From a checkpoint of a small segmentation model.
Model: 2.44M parameters, 64-pixel images, arch convnext, norm rmsnorm, activation squared_relu, patch size [4, 4], depths [6, 6], widths [80, 160].
Training: soap at rate 0.0023, 18200 steps, held-out accuracy 96%.
Rows from block 3 of a small segmentation model, named by matrix and row number. Rows with one number belong to one neuron. Each number is 500 + 50 x the weight over its row's rms, rounded and kept within 0 to 999. All counts start at 0. Numbers have three digits each.
After each neuron's rows are labels from the 100 images, of 14848, where the neuron reaches its highest value: "strongest on" is what is common among them; "peak on" is the class under the peak. Only what is clearly more common there than usual is listed. The data: drawn human figures in many poses. In brackets: how many of the 100.
# fc1: MLP up (model.blocks.3.mlp.fc1.weight, 480x80), inputs 0-79
# fc2: MLP down (model.blocks.3.mlp.fc2.weight, 80x480, transposed), outputs 0-79

fc1.51:621494443538475497455482475573508596491478540502315528565504483509513499506447570479505513520486453431449442598489542517590495558458476507518536473441469420530486389496526506529560530490459531540484572505522528489502600572514610508507526531
fc2.51:607509507562522436445441521509487497463414410489477527460540501514418492483443599530533527528532538515580432560520468513550483394507527604510460431435466478448460514495455545471427543563414455542552418520500557520448444498534527486448617459
strongest on: bowing (30); grey trousers (26)
peak on: leg (63); torso (33)

fc1.410:570378506489444438449471520456452571557497441491569629494474509532487549543479492483540401550542536450525411393557476612457495528425523560597460549458519452482472504443495470528552516473549520548554477488482432440507498460542540461548450519
fc2.410:453447519480494567405494483524542449562471372488517409486454555412476520516499580540380473578479522500516512497539438428391547468529467449465481561454437473479457413355514476549540471527506523483518553474524466528537436469521530507558550518
strongest on: teal trousers (25)
peak on: leg (80)

fc1.191:484514447445439529512374508395457443475513478516627510511502474503521508480589530406523504577554556542458557477472403560487501473431445467503555507494440503484525521528594533471554572492552430539481537431460446465552465479588526539395532532
fc2.191:550535571452472621565442535490504494516488518511487404452593565508486497544490518477418526448549583584512426522511585612557472521515566486502487508427569587521541524573474499596461520520521576537547471421458451475493449599528497514507495478
strongest on: black top (38); black trousers (34)
peak on: leg (37); arm (30)

fc1.298:581516470452501573469560483503522436551459540447560531407514396502495389550399503520584413460514508546465422507543524474427536469493472487506485490463543420554456590518515477541456543478504524525527458478464529519474555475548570589554429376
fc2.298:447510505577510477440554405491552525514584368469529476474441619486499402487519510502544490568489524590489440481517485489603506553561503443486503477550526529503532578511416472548567464551523456461557484486503528456575495469380576460531562466
strongest on: black top (40)
peak on: head (28)

fc1.98:543485442533468597449344391536523567602513428537547534558538462563579554487479406465495457491499472474595538486517456557420498464450438537526511480445505573475472559554413514497515453516605533531459532477470498474522481523496537543496539525
fc2.98:542546477494523593541541549526439510476558495573523522535506453432496480433555433460476458546434586484418411551567475455556498486502391524602463446471484443417518440476475487547552548550441516554555488539520368453509424466519554532536477534
strongest on: black top (47)
peak on: head (30)

fc1.83:473473551584514475465472445429525441521519506524517446534525460460556570493477490501604580562553561448516451472424513473494504516503407471516475531505551483425490504452488529472559484440460657551621545442450546523435599534433495464429545539
fc2.83:450472460478531453533425521504479447522467314576414420405492481436513508505519569497487501456520499524483462457576501458472498441437443485487545510400515513438497383483568497399428485441512409486494530452456454440546479488524485455486476498
strongest on: green top (25)
peak on: arm (42)

fc1.318:538480440513451488455553537388482608365443493458476572481514477459524457482475518475478585454473478572532531440459477552435466480628497507555542569525480464473493489607557426597498498544491569529522430516407489520506578515533548492536515491
fc2.318:497380541590574469595469454503522474507448381480443562522418518560503484544490539513507520452457442451601536523524457468539517496494474466515523578528411540506444568461505461545544507489426492487477498500412652475555536459474540555482466565
strongest on: teal trousers (38)
peak on: leg (53)

fc1.236:458617616514544529580513517521466516514478437544606463471486438497436504449530456505591560560550483525488592521537468477432516559558428412484517508461455496459540454545523566497499393521501472512540468570527423403443464572551448506463521521
fc2.236:440436569506448545508509491396505519473468502503528538439501488518435524556492577397567558525500461535518554478460473484447553480544472441498493444510489536576595588537488462480457418552435431392507580521517432514419402571564524511437529440
strongest on: teal trousers (33); splits (32)
peak on: leg (84)

fc1.287:396473528504427573375482404519472451464535548439408548541534525444565549461507492488511483554571551378530465477583481443529547465505449559529582472516498499483519495525522497530445582482553485577407449503489506496526586499544411559465485482
fc2.287:449598581491536501541491535478568512539527458537538429389469545495579426470507537469589565462475454656541514504530479473538438470486518485467534411430511525482487536524489492553484490441498496606535486478471452414524579482415471429494524410
strongest on: thin (67)
peak on: leg (34)

fc1.76:518532548503558319565422588565450480543534552520477584490442507540555424448552488496472461419541406477498492531516457506510559461445446541453516431555560500509502453524469439556570577493586437455485563491463457507503475492424504482476523457
fc2.76:501481513546421418479529505517508443521541401534421527490577556542543472428576504450499571433482454437530492504469579601519595460496487531478550479425527566525576509603515439499536515488526598566541470535541510484501515503653505563511531500
strongest on: brown trousers (30); brown top (25)
peak on: leg (40)

fc1.49:535440615512500445406533453608492479424525526524443548539448505556549612566479546491538343505519460429476459494504533554501510510556493437507446514467454449462439407545479440532527524523480460486522606522568411493520515492530501516554535524
fc2.49:552394576610510559518587492484514450460458399462396510535537482468542425551542626568538550481492549439510492546490425481516466418517559515523497499475364557534453527516448499432475513479483475480460481475528412527434520527504546507445524513
strongest on: teal trousers (43)
peak on: leg (73)

fc1.231:430543523506473510536440538495463518526471490523505525413455460544532399447550555492472468535522458451536451512576456453604441569456523513573578377521580494457532487530500564539574457594499516531467461525465591427426552539483445491535399452
fc2.231:481571551535446467417574534455513502509591430574481493414579479481490450481572487398502462490495409446456454555517409473505498505499521526490480455464622570540502569566471519555597526493480440617520464526432487501503418467451500486495556473
strongest on: brown trousers (30); black trousers (27); star jump (26)
peak on: leg (54)

fc1.297:534511521472513505525549478514504513462442513458357532495558473545553426494476521406470402437486416549556425461504487393477568480465500449511552429380604522454444486475510465443553585526559487552548523523446578519461558485466529551497476531
fc2.297:431549523534499495452491549482596500515467490555564558515582577471512444512463519520442484597443543507390488449589477455499517467413464433475330469496567485473446495530507512473498457532510494508580433535455485391493525482514540448503605467
strongest on: walking (34); hands on hips (32); brown trousers (25)
peak on: leg (68)

fc1.233:468577479527440522488561397570451492566496556503422565525524498485492543475421420456500409445464502468574523484488490410515598547523512441461541460517556454564524468519440497483458606418484502487498559450482474548572582605524515587516562497
fc2.233:492503471483495512526434527469488461573539425440494476444491519470497460400515564513459509526519464566546429536434537514600499555511585536415579535419509606513437550474423622488447506480486465513371558498473507476561495476440555568517514427
strongest on: bowing (25)
peak on: leg (73)

fc1.253:500537516447528467476465484550605471491519546500517582568517541427548516457591532457651485601488522486476397439518486549456427461503446465450515533507488413494460388529547399520512490539492561500578502457408504482515517494427452465486497433
fc2.253:451485462461488511373556520513548466461510295522516475503449466508480493548527511423488479498445425444510547436538526469513468547468521561520518497493461448546548508454452511500538540383473507462478539457485452491542538419472464601515414614
strongest on: orange top (25)
peak on: arm (49); leg (42)

fc1.241:539527500418498552494494514379451541488442528448454621522523471590528449534616528523553429476464473525428478626491503514500480420526467588523527535427442534500462411563565484461481528559487508474465557452479567495457463512548512470444411522
fc2.241:507546523509614497497622546430542519396457441511455478535472474517589519429398520493592456517446587437495473565563528560466461470433534555486468483481486500503415490539554509489492453505515469612466460405586476478529496465508572525505560539
strongest on: thin (63); black top (27); brown top (27)
peak on: torso (63); arm (28)

fc1.251:485591569465468553469519449534499458521488474477516455573583504458487553426631435543557496648524455468584537430453437616484434499449443524548483526486512494492439479626472465470529510493512488439512514509506503486513493457582544472503560432
fc2.251:472409497476435532525540470546435494553487482465501551566571459471511555548557505489456526458586582567508542394445525519508509534511485454531453516488495540460545398560417508530438523506502574523540481475648445470431425497560504556585542592
strongest on: star jump (55); blue trousers (29)
peak on: leg (33)

fc1.31:584488543519476380474560584472484464479444498532432544527540506518578508559506532543533460496595488451493498500498485362581461514511518487520501525514484549489537486568470467526532535442497581471539448551470517388425648526432502452547565430
fc2.31:554528520580477364505404504480545435479509413497499537450485472525474530576511545531535537475518460522568547507586561559525458475426493565437483463480545629495456528586506431514423431464530492485560557424489470520513415483454556552444569494
strongest on: thin (62); star jump (54); walking (27)
peak on: leg (86)

fc1.218:510452424498384492535416469492420588432531548540357543510539539570551568549575507477501477419570518567543481483505461537453521493517465411538503404425502483566475419470520506489493573546449487504584515505517510489577492479469442514552519439
fc2.218:474520562507599553406486571453548512484510498493511545494526555541490458486523536403470508440439461580511546465514459506512550433496515479388491512532507537530451585589530507477400450454458628556503476504459445462580493592464553433440553427
strongest on: brown trousers (36)
peak on: leg (27)

fc1.455:535469475420427580496400510467437371550504492598491586537539571551546534509523513489576420521526487486447491519445458517533488459547505551473522479404461508520476411494465477556474488572620506478460489480447517397507400434518526459473487540
fc2.455:602620480487466542423560547488464505526503436467564554514461495420537386490493544542506445462553583475552466537534509450535432462451489455520469466466463428517473496507427540495590527578496482546623501510511421476444458501589541507502571582
strongest on: black top (47)
peak on: arm (49); torso (31)

fc1.50:555506556433534593479402525462458559484509499455466489577488553551546522537487555407471442608490542447458514492571532577553518464486428513434506530379484489537469412433548483459490501447541477527435559522513522470530425544622497505409504493
fc2.50:486511502552436546565477508497527477481406396506465543526567475461599516569446627541495459595526563497530532537463483575588440482453485473481416472507452455571524559566452508475510462555500382484490550472523535509437374511516489550508523537
strongest on: star jump (44)
peak on: leg (70)

fc1.222:480585529487536517440504444493514496537464528524456509452489516456480475525509561540458423508497547487529463603533435344516449538435479568503519419401584472476456478560565533420472522437552543443436514421493511454629533580548484498508442486
fc2.222:400510468500469416461521472425444513505521447442535469439477554469558443576532469434582413503504477523435565521435509422557499471543648498464530554573551494535481546535528573401399434479526445504522503469452474555469538514466521465511516428
strongest on: walking (31)
peak on: leg (60); torso (35)

fc1.0:453529572555562517530487427535568477494504465457460493541465494525459520496433536485457465473530520460576536498490468363492510426497494478550578543501575567518523396383479495425473507504585490522564407522419456460424445610562438501460507466
fc2.0:507519425519532565459478536525472510521570405420412488471468492450508408426518506559468397483489478527398447466536513482443521522424507413482471461582535442542489458463521520520528460429574555474482411430455476443554462424493481373485503553
strongest on: walking (30)
peak on: leg (41); torso (38)

fc1.308:486574545553584532591451480499452582392482452507515524556502495471557518440552484440362500547512503465461492560502572515538468453600444454507553536544540509477469562479435514520503538522496492496593544553405521563467558518527462362475468471
fc2.308:497485403557477479411461468537405447464503440572493533481592443475456395488535464419421482453503438500427538542515498547536516537550535608532542552472505498576471590478441476526568532450468475530572492441445482499574507434484465542480602538
strongest on: walking (27)
peak on: leg (47)

fc1.249:477546633513488485473505491518483559473455546468512543531529423481459473517514430477568493457528579554614574410559524502448506531503451447529498415470508419486457538470552456432501586577495525476502527523501538459483526531426560450577605378
fc2.249:489452487489427472446484555467491369502566294487494579435477477499465450450568515498521490536492432489566509435478508527440474521535502541378600538529511519571542524513540486517510571468550487477494555492530455501529455524467485459561401492
strongest on: orange top (31); yellow top (25)
peak on: torso (79)

fc1.426:533525418527528575494517474517445455605522452503448510545539496481570500490500516418531580506520517448494468477542474576623476502364493495429587452510485491563533445366488455443505451543590489478441500503512526432530513549565444398501496473
fc2.426:502539555516458471633505556434492500496427417398403522565560495502577508561544524481509526418472444503556598508468481526622524475491441581500582446525480539518527566514473485460510543581451487568546479445465580494551525541574502501496538531
strongest on: brown trousers (29); brown top (27)
peak on: leg (49); torso (45)